python train.py --model="self-supervised image encoder" --dataset="drawn branching plants" --train_examples=72500 --image_size=32 --crop_scale_min=0.3 --horizontal_flip=true --color_jitter=0.4 --cutout=0.4 --method="vicreg" --arch="xception" --norm="batchnorm" --activation="silu" --drop_path=0.05 --depths=[2, 4, 2] --kernel_size=3 --stem="single" --widths=[128, 256, 512] --projector_hidden=512 --projector_out=512 --projector_hidden_layers=1 --init="torch_default" --residual_init="none" --optimizer="adamw" --lr=0.0024 --beta1=0.9 --beta2=0.999 --eps=1e-10 --grad_clip=1.0 --gradient_centralization=true --ema_decay=0.995 --steps=15700 --batch_size=256 --epochs=55.4 --lr_schedule="step" --warmup_steps=310 --weight_decay=0.08
Rows from block 2 of a small self-supervised image encoder, named by matrix and row number. Rows with one number belong to one channel. Each number is 50 + 10 x the weight over its row's rms, rounded and kept within 0 to 99. All counts start at 0. After the name is the row's rms in percent of the matrix's.
After each channel's rows are labels from the 100 images, of 14848, where the channel reaches its highest value: "top examples" is what is common among them; "lies over" is the class under the peak. Only what is clearly more common there than usual is listed. The data: drawn branching plants. In brackets: how many of the 100, against the usual share in percent.
# convs1: first pointwise conv (model.blocks.2.convs.1.weight, 256x128x1x1), inputs 64-127
# convs3: second pointwise conv (model.blocks.2.convs.3.weight, 256x256x1x1, transposed), outputs 64-127

convs1.191 101:44 50 39 52 53 56 29 56 57 62 45 43 46 42 41 48 45 64 62 38 43 46 69 53 56 46 69 39 62 46 48 45 42 49 47 68 61 37 61 48 42 33 60 46 56 53 43 48 37 62 47 55 44 70 53 48 44 42 32 33 58 42 39 73
convs3.191 102:53 47 46 39 49 49 49 47 48 52 38 64 68 44 55 47 51 35 61 68 53 58 34 45 52 40 27 48 48 49 45 49 56 48 56 44 41 46 37 63 43 41 55 49 73 57 40 34 70 62 59 49 56 47 44 47 58 57 44 47 42 54 56 54
top examples: bare (47 vs 16.3)
lies over: foliage (31 vs 8.2)

convs1.0 093:54 48 56 54 48 53 53 42 52 15 77 57 56 46 40 64 63 41 59 42 34 52 58 53 45 58 56 47 48 45 43 43 59 40 50 35 53 33 28 58 57 77 53 52 44 59 56 45 53 29 54 68 55 47 56 57 56 43 50 55 55 53 55 40
convs3.0 091:45 42 44 55 26 65 58 51 53 41 33 66 48 63 47 45 61 54 54 42 52 49 63 58 50 34 44 36 33 19 37 44 50 52 61 46 49 33 37 39 51 50 56 46 61 53 45 47 53 36 50 45 33 60 54 41 50 58 59 38 64 43 50 96
top examples: three-way forks (90 vs 57.1); narrow (39 vs 16.7)
lies over: wood (52 vs 5.8)

convs1.245 102:56 53 58 54 61 46 48 70 44 62 49 55 24 39 34 39 46 44 40 47 55 55 56 46 50 44 33 34 54 22 24 44 56 56 49 73 36 62 61 46 43 56 29 44 47 55 58 44 45 45 50 47 56 54 45 41 54 52 48 55 56 48 47 58
convs3.245 101:37 40 46 58 48 45 50 55 55 68 49 70 42 36 47 49 50 55 44 48 48 40 61 55 62 62 46 61 49 41 50 58 56 50 49 56 61 45 55 43 63 62 52 55 57 56 50 36 57 48 61 51 55 50 52 34 58 32 46 69 51 45 46 56
top examples: two-way forks (78 vs 42.9); leaning left (58 vs 17.2); bare (42 vs 16.3)
lies over: wood (35 vs 5.8)

convs1.94 103:57 49 57 51 35 72 87 42 54 54 40 67 57 37 43 40 46 41 54 58 55 56 40 43 49 47 40 33 49 40 62 62 52 53 56 51 29 58 46 54 43 38 55 53 51 56 64 61 60 28 42 52 55 52 55 51 43 48 51 36 53 65 44 47
convs3.94 093:45 55 59 49 71 51 45 62 55 39 58 47 53 70 75 55 55 57 52 50 35 59 60 41 57 41 59 43 52 55 51 46 65 56 54 51 69 45 39 72 43 45 54 51 57 69 37 56 65 29 45 60 40 46 34 31 54 60 48 48 62 48 43 47
top examples: bare (53 vs 16.3); narrow (53 vs 16.7); leaning right (41 vs 16.6)
lies over: wood (85 vs 5.8)

convs1.217 099:39 39 58 50 55 38 49 58 49 47 42 50 52 58 66 40 53 43 68 47 63 32 44 51 62 47 49 67 53 61 47 58 54 62 49 40 55 54 45 48 56 40 66 49 29 29 46 66 41 41 59 33 56 50 40 58 50 67 52 49 52 65 57 71
convs3.217 103:61 43 53 56 58 28 42 66 54 69 77 39 46 47 57 44 45 53 55 46 53 41 66 34 45 54 46 46 41 42 43 38 58 49 43 41 53 52 58 42 46 56 49 65 43 55 36 42 30 53 46 51 62 42 56 51 44 58 28 49 49 50 45 40
top examples: thick trunk (79 vs 32.5); leaning left (45 vs 17.2)
lies over: wood (83 vs 5.8)

convs1.66 097:39 30 55 49 51 62 65 15 44 35 44 58 49 35 53 37 55 45 36 55 49 64 41 43 51 49 54 34 52 41 45 57 64 62 61 39 43 59 45 46 57 59 62 66 58 56 46 63 50 45 52 41 51 67 48 29 53 50 36 54 41 43 37 40
convs3.66 101:50 52 56 59 38 60 38 32 62 43 46 65 58 55 51 55 56 42 75 44 48 75 49 57 57 68 40 32 42 29 43 51 54 50 54 48 62 47 38 45 53 33 50 42 40 39 57 52 42 54 27 25 32 49 43 59 51 50 56 53 62 55 60 43
top examples: two-way forks (77 vs 42.9); leaning right (49 vs 16.6); narrow (45 vs 16.7)
lies over: wood (46 vs 5.8)

convs1.99 106:54 46 59 44 49 41 71 34 53 47 56 53 62 33 50 39 46 51 58 55 49 54 56 46 49 29 53 45 57 64 62 61 44 43 52 60 41 66 65 46 55 63 52 44 57 42 59 54 58 50 42 63 38 46 58 56 58 42 33 23 33 37 37 48
convs3.99 100:66 39 38 58 38 44 43 51 41 45 44 62 40 47 44 49 54 44 41 52 50 56 49 50 52 54 41 37 52 53 50 50 60 41 43 54 46 38 66 29 58 58 40 43 34 38 67 50 45 64 42 59 45 61 37 53 43 49 42 52 78 58 57 47
top examples: bare (39 vs 16.3); leaning right (38 vs 16.6)
lies over: wood (32 vs 5.8)

convs1.56 101:48 53 52 39 51 49 55 53 48 76 45 50 43 59 55 59 55 45 65 61 35 49 46 57 43 57 59 64 51 45 59 51 59 54 50 50 45 47 68 41 49 31 53 40 45 46 48 48 43 42 47 43 52 79 30 37 57 52 36 23 47 49 47 69
convs3.56 089:42 48 54 40 55 47 47 44 52 46 67 42 64 55 49 55 51 49 58 46 54 60 62 55 62 61 36 82 47 54 67 60 60 56 53 43 41 61 57 57 51 58 61 51 50 47 47 44 65 61 53 65 58 49 62 50 48 66 55 59 48 54 52 80
top examples: bare (43 vs 16.3)
lies over: wood (69 vs 5.8)

convs1.67 105:52 41 55 68 59 51 60 52 60 51 52 65 43 55 40 50 45 51 45 52 50 50 45 33 62 64 50 55 47 57 43 55 40 55 56 50 67 63 38 60 58 41 46 50 50 59 36 49 54 43 48 64 60 51 53 77 53 57 66 30 46 68 64 39
convs3.67 100:57 49 49 36 47 38 63 28 50 59 58 38 59 64 53 60 45 49 43 58 38 54 33 47 34 58 44 52 34 50 41 47 44 19 46 50 41 41 42 51 45 48 44 58 47 45 41 39 36 33 64 44 34 43 46 40 50 54 48 59 48 28 66 51
top examples: thick trunk (63 vs 32.5)
lies over: wood (48 vs 5.8)

convs1.198 094:49 78 59 54 60 45 56 63 58 53 40 39 54 58 53 48 59 54 60 54 38 61 68 46 44 59 21 50 47 64 42 55 63 55 55 81 61 60 36 36 53 50 40 50 52 35 36 53 71 58 68 53 52 51 38 53 57 46 53 52 49 45 51 37
convs3.198 103:40 37 67 49 57 58 56 46 49 50 46 37 56 49 38 38 53 50 49 42 59 55 50 47 58 54 50 48 48 48 62 39 52 55 62 66 59 52 35 49 59 43 57 54 54 52 53 47 68 59 69 62 59 54 76 27 54 56 57 54 37 41 50 53
top examples: two-way forks (92 vs 42.9); leaning left (72 vs 17.2)
lies over: wood (37 vs 5.8)

convs1.173 094:60 59 60 50 47 67 55 50 45 53 34 30 50 41 49 59 42 52 46 44 25 44 61 42 44 45 55 55 55 58 35 43 37 43 49 66 36 50 53 53 22 53 62 52 54 34 46 63 35 51 43 55 62 57 68 56 60 41 48 48 38 49 45 51
convs3.173 099:47 38 45 52 52 59 56 58 70 47 34 45 49 55 62 38 41 55 54 43 50 48 38 58 33 55 53 45 48 43 35 32 44 51 41 48 54 46 49 50 50 40 58 58 55 44 50 57 44 48 44 30 50 52 47 53 63 39 64 51 40 47 46 52
top examples: three-way forks (99 vs 57.1); spreading (41 vs 16.2); drooping (36 vs 16.7)
lies over: wood (80 vs 5.8)

convs1.214 099:65 50 38 48 46 51 65 44 50 42 49 55 57 66 57 57 30 58 60 54 57 50 43 46 43 62 61 54 54 40 42 57 51 59 64 42 43 53 53 38 43 47 55 53 35 64 60 49 69 35 53 51 56 38 66 46 53 48 30 40 54 64 36 53
convs3.214 098:52 68 59 68 42 38 39 68 61 73 45 52 42 59 59 65 57 57 41 68 38 32 44 41 46 42 65 50 45 57 56 61 38 65 61 52 56 38 58 43 60 48 56 53 39 49 44 59 58 60 56 46 49 61 57 42 44 52 54 51 59 52 33 43
top examples: bare (35 vs 16.3)
lies over: wood (53 vs 5.8)

convs1.65 106:47 44 66 49 54 36 70 51 44 33 28 63 44 49 60 57 42 46 35 61 49 56 34 50 37 34 50 39 45 42 53 66 45 37 63 39 44 61 58 51 54 42 52 53 54 38 56 45 64 29 62 43 54 56 46 45 51 30 60 41 47 56 60 64
convs3.65 106:29 46 59 47 61 48 59 40 59 58 71 46 49 70 54 46 36 50 38 56 50 54 48 52 38 56 60 41 59 46 66 52 58 75 63 57 48 48 53 65 65 56 64 52 54 58 67 63 55 53 53 59 29 52 47 58 43 52 32 49 54 57 43 60
top examples: thick trunk (96 vs 32.5)
lies over: wood (39 vs 5.8)

convs1.48 107:41 45 74 62 31 43 68 33 64 41 44 37 40 52 57 54 45 50 64 38 43 47 43 39 68 47 24 57 51 45 51 48 57 39 70 56 50 52 49 55 44 63 33 64 48 53 39 66 45 43 54 41 64 50 62 49 61 62 43 47 41 58 69 38
convs3.48 101:43 50 59 59 70 63 50 45 63 49 35 70 47 49 44 43 46 46 47 52 50 47 46 57 60 46 54 56 55 47 48 53 46 47 51 51 64 61 37 52 54 51 45 52 46 41 58 41 35 45 55 57 58 44 46 66 58 34 63 51 43 57 49 47
top examples: thick trunk (68 vs 32.5); night (54 vs 20.6); white flowers (36 vs 17.1)
lies over: wood (51 vs 5.8)

convs1.78 103:23 52 65 49 60 51 61 49 46 52 35 45 37 48 51 61 53 39 39 62 52 66 38 59 52 45 36 39 47 53 49 62 43 46 52 43 62 31 56 68 53 56 55 71 70 38 71 63 54 48 78 41 46 46 48 65 57 21 66 42 29 57 60 44
convs3.78 098:45 44 44 48 56 37 40 64 42 43 53 45 42 55 50 28 51 54 54 39 56 47 41 56 68 60 45 58 42 69 57 53 50 42 42 52 36 52 52 46 49 51 65 28 48 56 48 35 63 30 52 51 41 57 40 41 47 58 36 40 55 48 43 49
top examples: thick trunk (77 vs 32.5); night (57 vs 20.6)
lies over: wood (32 vs 5.8)

convs1.251 097:45 50 62 49 28 40 36 45 53 37 60 40 48 55 58 52 77 57 55 38 59 64 48 68 48 47 38 30 46 65 51 38 57 60 53 50 55 45 47 52 52 47 44 51 45 53 32 47 60 64 59 43 35 55 40 57 42 63 61 47 65 56 57 48
convs3.251 096:45 44 43 65 30 42 77 46 63 57 43 44 66 44 45 53 50 51 46 53 51 57 35 50 48 62 30 52 68 51 51 47 57 47 61 63 47 40 57 52 47 60 52 56 40 51 59 55 46 48 57 51 50 72 38 50 66 33 50 43 51 44 47 51
top examples: two-way forks (97 vs 42.9); wide (54 vs 16.6)
lies over: wood (44 vs 5.8)

convs1.119 092:43 30 58 48 45 58 63 44 55 50 45 56 56 52 62 16 45 55 55 52 58 72 39 40 53 49 42 42 56 42 48 70 56 41 59 37 54 68 44 51 47 53 49 49 76 41 40 65 50 44 49 51 63 60 64 43 55 47 49 42 47 55 58 39
convs3.119 097:54 37 63 37 49 42 47 57 60 56 43 66 62 49 63 55 53 57 73 60 44 74 60 51 60 69 46 49 53 51 46 42 48 54 40 46 56 53 34 64 76 41 43 42 45 55 52 53 43 33 29 53 56 24 48 59 50 61 47 43 66 74 63 46
top examples: thick trunk (75 vs 32.5); leaning right (40 vs 16.6)
lies over: wood (78 vs 5.8)

convs1.88 101:40 44 44 52 56 67 44 60 57 52 65 60 53 53 52 50 57 31 63 48 54 65 60 39 40 43 72 42 53 54 55 64 55 57 43 45 64 40 51 67 71 35 63 51 48 65 58 45 66 35 70 64 23 59 54 55 54 29 42 50 51 44 45 41
convs3.88 100:40 50 38 55 45 62 43 41 54 53 59 68 45 50 69 57 56 65 46 73 39 57 66 56 65 69 57 55 38 51 45 47 56 63 74 45 39 15 62 61 51 54 62 61 45 50 52 59 42 65 53 49 49 60 55 40 57 55 72 54 54 50 45 49
top examples: two-way forks (100 vs 42.9); leaning left (65 vs 17.2)
lies over: wood (25 vs 5.8)